From a checkpoint of a small audio captioner: 13200 steps.
Rows from block 2 of the text decoder of a small audio captioner, named by matrix and row number. Rows with one number belong to one neuron. Each number is 200 + 20 x the weight over its row's rms, rounded and kept within 0 to 999. All counts start at 0.
After each neuron's rows are labels from the 100 texts, of 14976, where the neuron reaches its highest value: "fires on" is the input token at the peak. Only what is clearly more common there than usual is listed. The data: drum patterns on synthesised drum kits. In brackets: how many of the 100.
# fc1: MLP up (decoder.blocks.2.mlp.fc1.weight, 768x256), inputs 86-171
# fc2: MLP down (decoder.blocks.2.mlp.fc2.weight, 256x768, transposed), outputs 86-171

fc1.577,187,208,188,228,209,201,226,202,208,229,176,213,183,186,206,189,206,200,169,203,211,246,204,204,202,200,202,191,200,218,222,226,187,200,206,164,214,169,180,195,194,173,227,187,171,197,187,183,172,149,205,196,216,200,238,198,220,188,271,205,196,203,172,199,215,182,209,205,212,180,195,195,195,181,173,207,183,209,173,161,217,210,195,213,197,215
fc2.577,207,189,189,186,203,184,170,179,188,196,234,170,211,168,211,181,231,195,218,224,215,207,236,208,191,159,243,200,211,147,203,240,238,236,194,233,222,225,197,189,195,182,182,204,226,196,182,199,189,194,201,203,224,208,183,183,206,183,176,174,183,237,233,210,191,200,191,176,160,184,201,191,204,239,212,212,205,201,193,205,208,188,211,208,220,182
fires on: " " (58); "i" (37)

fc1.697,189,200,213,200,215,181,212,192,235,183,177,203,202,190,209,186,212,173,170,197,186,215,172,216,224,155,191,172,192,191,170,227,175,176,176,241,200,202,196,192,197,215,170,194,185,206,170,201,215,174,175,185,217,216,186,187,195,198,198,210,211,220,195,200,197,204,203,218,180,193,192,203,180,207,191,171,181,209,220,190,174,195,177,191,186,187
fc2.697,191,191,223,191,242,217,223,203,193,188,203,183,177,199,183,187,196,214,204,222,174,187,204,192,194,212,237,211,243,227,199,174,221,194,184,198,181,199,211,217,194,167,213,146,201,171,202,198,190,210,231,216,194,220,187,217,192,188,218,236,182,193,198,182,177,190,235,169,204,204,168,206,185,236,208,192,201,209,217,203,202,203,208,201,194,217
fires on: "h" (100)

fc1.385,188,204,205,183,187,185,194,207,206,228,214,227,219,199,178,192,188,190,180,213,197,216,204,229,203,187,181,193,226,200,204,219,163,204,182,184,223,201,233,210,188,211,180,166,221,207,208,210,179,171,201,157,174,211,230,213,204,224,200,178,155,190,217,248,201,203,165,233,153,204,180,197,199,187,171,203,178,167,202,218,207,206,240,192,168,205
fc2.385,170,197,190,196,192,214,198,157,193,192,165,209,216,197,185,177,185,180,188,231,193,252,225,178,169,169,203,181,184,189,182,207,206,216,206,188,213,174,164,203,213,194,219,224,202,225,193,190,204,204,200,191,179,215,186,200,224,200,186,255,206,225,190,203,187,188,220,231,196,221,191,203,227,206,180,180,183,178,163,212,180,171,185,243,201,201
fires on: "l" (100)

fc1.92,218,232,166,200,178,217,233,190,239,185,154,241,190,184,188,164,216,198,187,194,197,173,212,224,187,185,232,178,233,197,201,186,191,189,220,211,203,164,199,208,233,187,178,196,240,167,207,196,216,178,205,191,186,166,197,181,225,205,222,205,209,216,219,158,219,208,198,208,184,223,211,208,202,193,216,172,244,182,207,199,225,213,164,198,165,199
fc2.92,169,204,206,148,222,194,179,233,224,203,217,202,200,207,223,217,161,185,187,207,205,187,227,181,216,143,231,206,182,181,175,223,219,201,198,241,223,201,163,230,186,219,198,192,160,186,193,231,220,220,182,188,187,216,197,178,214,234,208,186,236,190,222,201,207,197,174,229,176,211,220,212,172,162,217,220,191,207,219,174,220,190,208,203,198,182
fires on: "a" (100)

fc1.390,243,179,197,163,193,191,214,214,226,234,221,181,212,209,216,196,187,208,223,217,219,192,184,238,212,187,184,228,201,207,164,207,186,207,207,189,159,193,197,231,177,223,194,166,247,205,216,204,209,178,183,183,206,185,189,161,207,187,174,224,205,180,198,177,214,187,190,173,218,186,191,193,238,203,194,197,210,187,171,210,152,209,198,179,211,196
fc2.390,224,184,210,189,186,191,224,156,158,193,166,197,209,221,196,200,212,201,188,179,185,195,193,194,202,188,193,189,153,182,220,231,191,199,212,200,190,211,182,199,168,226,209,188,222,218,228,219,205,194,216,213,225,194,197,206,212,175,224,197,171,161,222,203,215,194,220,215,230,161,222,223,205,204,224,174,180,185,196,200,180,199,195,191,229,181
fires on: "a" (100)

fc1.187,211,185,195,155,204,237,183,190,186,211,209,208,198,192,161,186,193,212,183,232,215,170,249,180,221,198,224,225,184,211,189,206,183,203,221,214,224,237,182,213,190,225,206,215,168,125,189,210,170,198,216,157,131,200,194,209,182,218,214,202,179,174,220,182,201,211,214,200,183,194,201,180,207,190,194,189,193,180,183,213,182,193,182,163,215,196
fc2.187,240,201,176,183,189,175,228,178,197,213,198,209,191,232,201,189,193,227,169,188,191,192,140,224,202,173,205,207,165,184,189,215,194,181,208,183,172,208,170,205,180,219,173,172,201,213,225,188,236,164,170,207,228,214,214,193,222,204,190,175,206,193,165,199,191,186,164,166,247,210,221,185,198,204,220,194,180,181,192,219,164,238,232,208,197,226
fires on: "a" (95)

fc1.562,186,197,194,195,168,180,193,176,201,262,218,193,239,234,176,197,209,178,194,197,205,175,195,182,173,225,217,220,215,182,198,170,228,168,199,182,204,218,194,161,200,177,154,183,182,198,202,224,204,201,157,193,184,201,214,206,205,212,236,202,208,222,216,221,212,225,202,224,224,205,193,183,193,196,208,194,195,186,209,200,207,191,234,199,219,191
fc2.562,189,174,208,183,136,194,222,182,191,166,217,236,169,194,234,188,208,208,185,190,186,194,217,188,224,177,219,220,221,157,220,202,218,203,198,218,204,207,197,232,208,212,171,228,185,196,193,207,192,208,210,187,191,186,181,200,164,214,200,194,201,214,176,165,205,209,209,190,175,208,218,181,217,197,194,217,190,186,178,244,222,192,180,239,166,202
fires on: "a" (97)

fc1.15,201,187,208,182,210,194,215,195,183,224,217,203,252,211,176,180,225,201,216,183,201,163,199,160,214,208,229,244,205,177,206,189,196,187,212,196,193,180,168,201,183,183,207,200,198,232,230,182,190,200,177,184,218,180,214,192,195,210,160,167,212,208,214,187,177,242,213,225,201,183,153,166,222,221,168,190,169,170,205,233,183,211,173,184,167,195
fc2.15,192,191,173,203,205,213,184,153,194,221,203,193,209,193,209,216,179,222,156,206,239,192,215,209,175,162,196,216,198,198,193,193,208,187,176,207,176,184,220,190,201,200,183,203,194,216,184,182,243,222,215,200,184,149,244,200,190,218,202,215,185,203,183,221,187,217,238,194,208,212,185,175,233,196,190,197,170,226,199,175,231,179,171,189,192,181
fires on: "h" (100)

fc1.578,197,203,190,146,187,204,188,229,193,185,196,184,179,178,195,203,233,186,203,191,219,223,211,210,166,204,167,224,211,204,202,200,183,186,194,208,187,198,171,181,216,203,204,191,188,230,205,194,237,212,209,204,183,176,203,228,248,214,195,176,176,205,200,157,205,218,198,184,181,241,189,162,186,221,209,242,199,185,183,167,188,192,199,225,204,159
fc2.578,203,192,210,212,231,165,210,204,220,196,228,240,182,222,202,214,202,196,196,185,210,207,192,179,208,180,188,193,209,163,194,201,242,246,240,205,185,191,220,175,220,252,206,167,221,187,207,212,200,191,177,184,187,178,215,192,229,215,184,202,225,162,232,243,191,187,217,224,193,194,191,222,258,182,194,188,202,153,162,205,174,205,193,171,173,155
fires on: " " (100)

fc1.71,177,187,210,200,212,201,196,203,175,217,202,199,202,203,193,223,202,160,189,190,208,183,202,197,192,219,178,191,200,174,180,223,235,225,153,221,166,227,235,193,199,190,194,208,189,172,198,202,179,227,182,190,203,195,183,188,168,169,179,173,187,206,183,210,188,221,206,213,183,218,225,220,167,193,168,218,216,202,221,178,212,212,198,165,207,212
fc2.71,227,186,192,196,180,212,218,180,191,198,202,175,210,180,193,218,224,202,216,177,182,222,220,214,192,223,208,200,191,187,191,228,190,176,204,198,221,172,194,201,215,174,207,199,188,228,153,171,166,153,170,221,206,175,183,256,190,214,263,196,193,225,168,186,204,193,190,184,200,205,202,168,204,183,216,192,217,199,202,185,199,189,198,224,175,226
fires on: " " (100)

fc1.718,186,212,210,195,189,191,199,226,186,211,225,185,185,196,185,185,238,185,200,211,224,200,196,203,122,210,183,207,190,195,210,193,239,201,185,203,208,184,181,214,227,206,224,190,188,203,185,232,201,193,191,201,186,163,227,212,186,203,180,188,178,224,208,196,180,191,205,223,184,207,214,169,179,206,178,203,226,215,185,189,211,241,176,201,228,201
fc2.718,167,198,188,191,207,198,179,195,183,200,202,234,222,225,212,225,214,199,211,194,182,224,202,193,197,173,208,186,188,186,193,201,184,221,232,204,164,192,156,180,232,218,213,172,171,213,202,194,207,245,206,221,214,183,213,224,267,172,231,199,225,210,177,166,203,192,232,220,163,200,173,199,209,167,232,184,184,209,214,169,144,220,220,178,196,208
fires on: " " (94)

fc1.362,233,200,162,199,186,175,196,212,204,197,217,231,213,196,195,155,205,207,195,205,182,227,212,213,188,178,203,165,222,192,209,202,192,206,218,217,193,161,243,190,224,213,208,188,236,158,193,181,199,191,186,189,198,172,211,161,213,215,180,196,160,222,182,177,187,223,226,208,197,187,236,200,218,203,203,209,220,179,205,204,214,235,154,189,209,230
fc2.362,199,175,207,181,223,206,198,194,232,201,182,207,199,200,208,198,227,197,217,189,215,192,234,204,194,156,199,186,161,185,184,201,193,181,218,209,205,177,217,242,198,232,193,207,175,197,215,224,235,208,218,195,171,220,189,209,211,215,207,203,198,159,208,193,209,220,191,236,185,215,207,222,147,204,226,150,224,207,202,202,204,179,179,216,166,163
fires on: "a" (100)

fc1.172,199,179,196,224,191,178,195,224,208,202,230,196,194,189,189,241,180,157,206,183,196,219,224,179,195,251,196,222,216,172,159,195,193,182,178,201,210,201,186,217,198,163,195,215,200,216,201,171,202,199,204,169,215,243,215,218,173,203,254,199,216,203,210,194,163,184,216,207,193,186,185,194,176,206,203,219,187,178,190,186,211,213,212,187,184,213
fc2.172,209,187,208,178,172,185,216,194,162,200,159,199,196,194,222,198,204,177,201,211,197,225,212,220,210,196,225,220,205,215,182,161,222,237,201,178,203,193,187,201,215,191,223,155,208,221,174,231,177,155,201,183,190,218,210,216,205,242,197,187,215,224,203,238,206,187,197,209,169,177,190,160,168,186,214,201,226,197,220,192,195,155,205,168,209,175
fires on: "l" (99)

fc1.746,195,210,190,197,200,223,209,191,214,200,236,170,186,202,185,166,203,210,223,215,225,181,190,200,140,226,213,188,194,217,159,194,193,212,213,177,192,218,209,182,212,197,180,199,207,187,192,205,182,203,228,207,193,207,219,187,187,182,222,185,226,235,210,181,195,189,218,198,219,188,201,195,215,236,177,209,203,164,181,204,216,235,215,185,236,162
fc2.746,168,165,181,204,214,197,202,198,196,196,183,176,195,200,225,174,207,164,213,200,248,193,224,143,204,208,210,219,202,204,190,181,204,198,158,177,243,205,204,203,203,195,207,207,183,210,195,175,185,197,181,220,155,210,182,209,205,191,206,184,203,235,210,186,206,185,206,173,246,201,224,241,199,229,181,240,216,188,168,191,216,216,234,204,190,201
fires on: "l" (68); "f" (32)

fc1.401,210,198,213,179,170,229,207,182,228,198,172,208,190,202,198,241,224,188,228,234,192,192,241,194,206,185,176,200,219,190,201,166,202,221,213,209,212,208,186,212,202,227,218,170,193,158,227,191,206,212,190,184,221,178,160,222,206,201,183,217,209,174,182,217,199,170,180,209,193,182,224,216,183,210,203,195,234,220,189,196,209,183,180,189,214,220
fc2.401,173,199,190,163,198,197,216,225,225,183,193,185,179,217,215,213,223,226,189,252,193,205,185,202,195,236,192,217,213,205,190,205,215,211,198,200,219,183,192,196,236,178,225,182,185,155,206,200,176,171,232,207,219,179,180,203,207,224,205,185,223,222,177,184,218,206,226,207,194,180,210,174,170,187,217,208,219,186,204,185,237,233,211,203,172,211
fires on: " " (97)

fc1.109,173,240,191,181,196,203,236,179,175,198,189,192,165,147,190,179,233,170,220,221,219,216,216,171,206,213,198,221,171,201,225,193,174,180,173,220,219,201,203,192,213,197,189,218,179,212,206,175,200,189,169,158,212,212,203,204,193,182,187,172,181,184,210,182,204,207,179,190,225,206,179,198,203,216,182,201,233,196,273,196,201,199,195,222,207,165
fc2.109,199,194,182,206,205,220,193,185,220,172,211,213,205,242,223,215,216,202,205,193,169,191,198,218,228,205,225,199,210,186,208,209,181,191,216,190,209,218,199,197,212,181,188,197,203,183,231,183,197,169,230,220,202,184,172,224,221,194,213,220,199,202,165,210,195,203,223,187,150,196,203,160,159,119,216,213,177,188,192,199,202,210,205,164,209,197
fires on: "l" (100)

fc1.197,220,171,178,190,178,165,200,204,199,225,228,211,205,217,164,194,190,208,171,212,178,195,202,207,204,198,239,197,188,225,191,180,185,213,202,190,224,212,178,196,196,230,199,215,219,179,206,215,220,234,187,204,151,150,211,185,216,204,181,190,214,202,200,177,187,194,188,227,190,162,204,184,217,205,219,170,236,195,258,216,223,199,195,213,215,220
fc2.197,193,196,225,205,191,238,209,177,177,210,207,188,196,187,207,174,203,158,176,244,191,197,189,215,185,199,210,183,195,191,182,229,222,152,190,219,205,188,209,227,173,222,204,222,207,244,203,196,210,217,212,182,228,216,191,209,207,213,219,214,185,177,200,187,205,205,174,203,218,173,193,159,209,172,174,203,148,240,199,171,213,194,198,205,194,218
fires on: "a" (100)